config.yaml
arch: "jasper"
model: "audio frame classifier"
dataset: "Morse code for random letters and digits, with fading, noise and interfering tones"
train_examples: 26041
n_mels: 64
hop_length: 160
input: "log_mel"
spec_augment: true
win_length: 400
num_classes: 37
output_stride: 4
norm: "batchnorm"
activation: "silu"
channel_attention: "eca"
depths: [3, 4, 5, 3]
kernel_size: 11
stem: "single"
widths: [192, 192, 192, 192]
init: "xavier_uniform"
residual_init: "none"
optimizer: "soap"
beta2: 0.999
lr: 0.0028
beta1: 0.9
shampoo_beta: 0.999
eps: 1e-08
precondition_frequency: 25
max_precond_dim: 1024
merge_dims: false
one_sided: false
adamw_lr_other_params: 0.0012
gradient_noise: 0.3
steps: 12700
batch_size: 64
epochs: 31.2
lr_schedule: "linear"
final_lr_fraction: 0
warmup_steps: 1270
weight_decay: 0.0
adamw_weight_decay_other_params: 0.01
Rows from block 7, named by matrix and row number. Rows with one number belong to one channel. Each number is 128 + 24 x the weight over its row's rms, rounded and kept within 0 to 255. All counts start at 0. Numbers have three digits each.
# convs0: first width-11 conv (model.blocks.7.convs.0.weight, 192x192x11), inputs 50-59, a 11 kernel for each
# convs1: second width-11 conv (model.blocks.7.convs.1.weight, 192x192x11, transposed), outputs 50-59, a 11 kernel for each
convs0.87:123145139093164150113117157128156133146125123154143144081117126112146150135149119113127147131115146169146151149123109141073157135171143085142133087144133122107146160143074114155089126187129096127108148105141162129158112145142066164144161122174062145126168110162142082119180107099136140095091188134126124152134117106177159072169114
convs1.87:139152160115108140128150137152103121134121149113083127130091141127136128138112146137151114163128082129097097130102106135104132120122103138189133118112132102117121136103111112166146124136143152077113130136122145123126118151141125142098102144139126161101162108126141107100128096164117157125128158141150120102142097105180106165063164
convs0.88:147081129130136160141111159146133112125119134124158129101130163109119088150116135114095128151136135114114093158159146149109157139138122060094118101123168134135123116155107108097162106113115076151145134127136151117136133111143174121117135125118097122161110142150170153148176123136087144125135113141116108144156170129107132116175099
convs1.88:132170096173142087160081134116107129115119143146145117138143141128161122139096107126162099106169091106121153135136106115129090112143120130153121152155159112157134120123135107085137108143124149138154131120118091156172131159138124170106117123155113176157126125130181162116119138104084159110115085133105157119143106076095126142092099
convs0.89:139142171090145125129131149123127113117143120107111171127121131179170117111151168130166109123181111157131091157099151145142105165097110139118146164148102133131114091152131098110099098136123152090148099130113151159112108141144095102124123069146123124146132126131107084124151131112090150111130112124137142123117064151148107149138077
convs1.89:107148116120196118101127114109145129143146138159149123156097126128138137133104133120127135163137140107095144135118131091145121120122132130160098095140112109119146117125114154131108092126106175123111155184140140118103091146147140090131100147153121117119116149141148152152107136094135147132113161159133117071125151161198132118098129
convs0.90:132085154132135139157150113141132113115106161101103116112119113131145082166088125070112121079140173131189153123162181134142138183120169151125134090149138153106144076154123132147126149133121126111141122101134149105169158117096143129118126148135151164149129134138135118150091158136144122064125151176109136142092160132200153101144125
convs1.90:132077144113167157141163120142085098158114161149138115140110156110140134107127128125110108161089130125126128116120104097157107106129128091123139116144104077074126138138134173119129094123137182090117123120114129125126145132130152113148137119130090100144113128111123097154108117131173112108118138079099140133124114153127130114138130
convs0.91:128116131159093130154137132089127119153100117136133110153123118129129078123171072130175165096192119117164166133142138114077136144124129118113152126134133128122105109171129139149156162112131094155112138160129113174121134140136127122129141160108156092123145094079134127128085103150125126140166077126163137116164102111170099135137140
convs1.91:128092136113170139143177105108147118128135144127103087142117133161123110170120127109152127151124107158164135136156123160149145111119125094105100117124153107124162114119109089097143091094144147142129101139054107130130165148118103128094162115138105144114095111170087141102163117111148100137128141146117120149118128138122108165135105
convs0.92:170113109114149114067107112118134134141087127113152125103166091105136143138148128094115146115093164148130114115172098147119131121149126144145104097140155124156164117171127098113119157139132118140134134148094127109150151168115118165120103168108116140081114105133120127156101115152132115097104150093116186068125054174081133089131140
convs1.92:145134124168154117160120114113117099132141124125120112158137069161111191115129115178120108133078130098169116111155160121158105111117157111128118116108136122107086110166111124128107174149086155120138089122083145111121121138054077111140170106141108136134089126171125148098140167143152115142150161118157126122129165109081140167076109
convs0.93:092101140130116154133143126104110129107088104157149135145163165116078153111166104136110130157125117116150147131137127131108131111143164109146198117158083123129099115112176092111168155115094128126120102172120104103110094087104147095110089118141157125113130088114124152108143135130154136158141109110134113100126116121174132135141124
convs1.93:132137143100090157116131121124128146117123104134138093101147156154134103196122065142176117119152146160155148171126153094142114106127093147112122116126100118101125147128135150105132122111129118098116104119149123102106130140133102120131143121125134149110104151140106118128148145104140124118151144111128158073179079188120102102126156
convs0.94:144115151132126140131151127129127152100114100087142151152119153102117150152108161099134159124159115131121127079151127134127148123114097131164112128134139137101140114121109159093098130064129121123082098127146122107109113140166113180160113144076162125123137100126122125081166151111155123150081135108132168117147077107133142161134116
convs1.94:101129120114100144076184111138113139114135129115178110155188059139120189111115123086091091133130152132125120136152115117135112127119148147120133128129153163132138135127101132135165075152142177115080130101091087185127122124119161101168157129114192150140095119129112147130145148156127122151107115148155128118102093179109141117097106
convs0.95:155103143144123119111133115159119144127129115089135115149115132130159170089127154141129133132112163159114147112118150134110105112182116124116155157121117130092121126138119122079125125173137123120126138162127133146100110106115124112122151164139100154121118035159121115133163141108108188127091128085130102092133151153149128170116117
convs1.95:130162171147123114143130146124162139061109149110119119151119121190131114141071140126122176140125144098156118114175100088145151083086084113098160159098123156140103119120145150139082151116094158134105135126094116133126111148125167128157147130148115110075130134122102127132098132123169156097132160130144136100096150127116132130150095
convs0.96:167113149112144115084133168103124138083116129104134109079162127110116169144098130127144089114131171140110137128117111131110090096143140134129130121133145167146087086129131134117138116127064081120123111137119113132080162135128110139148101131112154114129152101122161124135137127129133119143123118143144141134126115126113137120146128
convs1.96:132129104161098141129143160117120149132113162129109164108123093121098082130131112062129102087117122132116111081120122135124124167127125119104149150128150113132152123135091112127099115169052170172124131126110125123122134118141158075132104084157132142129178099152129146106101130124130144178119105091150118159071100157156135107101147
convs0.97:090064158128173150164128109158105130100133127136173111121108120090125159145179127100090099136149128100136132117121113147101097098163119138128164069136124143100129138093139136134160148066151146146120170120184137151153154096153125086088131136114105127151113153107158114164134083164142119129155133147134115102148136113086139163147158
convs1.97:155106133112092109108144151114179110106131145174091145093083136121120111128125135095164135120133135110147083127120127132101126117174090135133139141133122115081107127137121107134153128128087147097119175117141154114113125094144120123096143098132124119176135128101167110141137153180100101121160135156140137126112141143141127127113162
convs0.98:136149137117121154140149137128113131105122134143103120115138108114172112100131150158088136158127131125160097120128152110169095107080135108116168131085087176119089158126142121153137120149142096116135123108134155119131153096128113144101167111120114136152072167176129115134109149135160125128155103146121079142127123129110133133124129
convs1.98:102098145121139126102143169094199103103141120126179142164137102123120107146121128132131144112123112155133105123111095127131148114136131142129132124167145129141159120145098129116121151141131157139139132139140142115132124120152097126147112165150104125135116123125128106120130135127087087116109127156113173129141127140130119154130165
convs0.99:152093179110153134126136143147102118115111194098126116101127138105123137135140132144136150130112115097116132104146113189165144122111095129133135115130152115086146120123152121175171048153153170118094117101156123122126130126117123149155106148152168112063140150132139124088125132112149149107128127129077124098177109075124121144090106
convs1.99:074112150114141165109119163173180159121124099144115140160090138126160098114144154141133115130092147141122114140100141133089151111170121126074131131147140081151128098112148093200142078152109177117154113097125124127117116085143152144132123144098101113101135145131129100145166128132165144109120153144097162150131123131124148153109136
convs0.100:101126170137138105130137133118141128114126128123090123110115159149143175130143130112153129132116120122105143137068145122137116195148123107130101125149151139135134103117122115163133137097128135125137156107131198093152125125130102142115121113115112141106163142105100139150078156138098124144118159112129087137111164155138119145100137
convs1.100:136144146125104165163130105101125116127133111130140138076146125120147115114105134115088130156120122124134140128133086148085164120135092162106132134131114146066138114162105158112113132099163112126165143092143098080166081099100148160139156103158119136144132118111161106126128079108091137150129143134114145123136119088098111130179136
convs0.101:104101112110130124127112100131102099136109103159126180134121158126134088121107185135106122145129113161113120129125120110191122106128082111105133131143067124147178133137179159115138111191103126097146084151113139077118093159118134123157100110085191098146071146125187141136151103124153110122125133114109151144155093125122141104150146
convs1.101:141108123138129151110155092134110118149128162122152151130124139099116119192131101084173119087179171098129159134115131162107141104118146115137111137127108110113116121083170102100103130142150130125118094094149167107139103124096102102122118095146105104101158159122082148105153146102129106116164137107141143115038143140111133183139132
convs0.102:165119148101150123145115128135114139082126118103132115145129087153143128145127131093138164111136099155146134106137103174143097115123110134159157151145150150157102112134101095130137129158151122125115115074167117127123151138139137147137169121152136075150091150136118142133147121135130119113095145135121154103130120127121126089141130
convs1.102:115145137171128144164141087110112118141109114107131107096113124136156126114085149143146146101147081063111109158112134121120169152124098142122138090088180139126100158122112131124131075129062145129124159117115095161120141109140104143101117130116122074125163079121115139157154111142079130117092106082101147144043132153151108132136107
convs0.103:093146091122124153131139104154141149146098109152067146132128139146106100118134118086132140109153102155175136168106105088141123092142074141125140120167143110109168127149136124105160118127135153135148125158130134143146078131119113151093105091088169091133123132125125090125146110136102109110133170109082125170115199142146157159110128
convs1.103:107118111139104096136105089150172113098158136085146148114139141130137144121118098126128128122157155109127161135097146110135159112168089120132114102143143134101136155132143133176090067098111102137107158168105153095115106144169119113127139133113099143116135094140174119159117091184136091136110140108132155125150100118083154087139118
convs0.104:141145122113120123108139125133118168120134110152113106133103108122131120141131146098188151148105119084181134092147164086152127102129119087156122121123128126118158122120111105112079096115135127149129171057128117103135131158112158127109149117133151124103110133131160140136131135132082117153124111143112080120102128136098157146114119
convs1.104:120087070124160109126115089127095085079127129151151138122148144110129099113157144131107110100166099102150119098140125134123125111151140112158132095121134135134142078119144111138170097101111113150117108131119124092121120133121156130105134108091114151125075117105148110161132130121073170135123108124099119091115156123170119158159141
convs0.105:120152116158138174129104146076122165116126154083162129109157125169122069116143095111119158133088113155139133153155148087174135117101089153132140157117112152105098143107122155135118110156143123112141140089131109153131084156152123116129142088132184102116171116125111065159140132113124101146142112100123132104114159110066142163151126
convs1.105:107114077094125131117146087131122101128095113158132112107109121152078110106159155086132146139147130179110127129128087141123127120123139116136144113149111131144101123139149137111106143099141145135088095164099144155111161115097119087099126112157093063130132144129156126120145092125125147141163132130144124120108161100161125103111127
convs0.106:136141151123098111145159110153117104135112120153143091102152150151145137085121126113128127177107118154117137108114164130117108131134144136143123136146071103140138166126156119125152066155123162112100114140083119147132120088126157157154145118099146078115141146141128151120077121169161072127143126163127118085108120159083142145150096
convs1.106:135107159136113163123121124153137130095138134103145090113135115169130174108125137172099151148126115122122126160148129142103122099150140087140093116124160136130126115110151118144132118156143090078145114139117116182128107136159150128159149091065165163091120110171148071157116119116144143133133102092145087107158096169114146127149182
convs0.107:127095161108163115136109151130115121124131141138078121128104112113165124091123137122130138115123151087124144135097161077140143135138147142121112077149151124100135148122132109102124135143133118148123138133153097156144123137142088160143130117110119114146122125139153101157135089188129115130141098124135146172116173070152152130101146
convs1.107:102118054133160119150168123142166136107112135093111107138125156150165071152105097105113105132141182120169133090105127095163108109127116136129083126159120140114113152116070139097118157123113126111145140131136115139122139149086125130149125155133134095146128130108157137144114130124152113175133148110117143114128146162082131133161124
convs0.108:151100137139102097174135118134112127119090117102139113088121122122129154130100144119173144088073190134106150118151104132115117171109160101155102063164160149094092091141142106090160169110089142104125124118143114128138123150171103134081111183096130145152121117114152156139105144125088119127129156127138082117104129147133125140106123
convs1.108:175071126123127122111102149124140096131096124105139068138138110156104170113133140121129162091185119120142108094128147103127149142126175132105109153149112101153142144105133108140125136138111089131149119123160124161074147139118109163119165130096115116093118149085108131122126142146108169119142138143094116141119103086132143186104130
convs0.109:138116118140125170127115117163119152093131111111141121073125157141117135069093122100164126190138129132123116121110110167083150085131164122188131143118134118133125110155162099150108183117142114089136132133085080132129127194125158132102130161135117115130122154135109114190106103132133143143104162128161084150172130154106146091113151
convs1.109:146121098142106074127119157133116137120142134094156153141157111108135127134119126166122121162120139143124099157133148141151119140140123123125153141129106174150140133129126120112137134114106129085133138141167113124147124126180102103166104115112122172086106166164152152133144130094119114116141129178124167162148094086128157091154144
convs0.110:108121154150123129118117137154138116115103111130108156111186150159102120142089098137104110120115140160106112097133126078104147118125144060124134135151155072120094107110123132171173081081164097115111128128116133137155123082131152137142132130106127188110142134092125145139160138098131119129091123170135105133106134153157136125093095
convs1.110:107158155127090139124119134076179112099129177110146100135107150159116124133093120188122124134167114122139133111103146110157107143135138131069147107160155129101182096156148111094095091128110163127121090118111118106116098173136143110116141108172115111122118139147106112128148092144111128138078104160140119143117102106116140175148109
convs0.111:111111098078138123121130126126117141110127118095142106157114157117142085166134100119094158090125139164154088124100112126121136130134147112131145118128150154063136130132093124134144134109104158103118129088137103172072153093155083140130138156127118129149114151146131156129109159133107121125107131144106143103125149116204109165099166
convs1.111:112151150123157138106131131077139116108090131125096109135137111129141153172115130163157105108099125088112118120154132141133150113161123116131154096150140105142120145117138094110129117142144123131123136143144136150132124082123083142114123142118093120180123142121151154136168117143130143081167092114121132086112125165147139155139139
convs0.112:178141116135125131102121108138129126091127117136138142150126186121136149093115098135116146121134109122147139149170099114102141119142162145126107162144108137107102128091159118134113141133123123124148101148106143084156126095113152125116150100135152106164135161124141126120156124181113141145141097105103129157164116138146146143157131
convs1.112:183103151131135149097132081131142174112096101108148134136122122100130155114134159128163093151133126154172117135134137127132136092136119111138153136107126133140084114087168145077154145148127121097125147111104151139107141107125123133128143140164096160135140155101116114132131139142122172125143131143092142143095138170100110133106149
convs0.113:082164125152113048135106136170164124082120109202121119139107132149140133134118105150130153098129134155109108097117128146148102123101119129171143119088200112081100131096118142117140149129104111147120140136147111181105127130152084151114107082137100101130117163141142117107168125131160128117131140135136089134093107136161146100113118
convs1.113:116135117117126115161112150137132095064148198093091117142122112093115114124150115148119136114128120138116153106112120158133144105125129121166129117152114138100119135131098172124122125124098098155100189172127123105169130155086120145122130153116119143099138130111141127155156081105126146131102180096105108175098099132116076144117105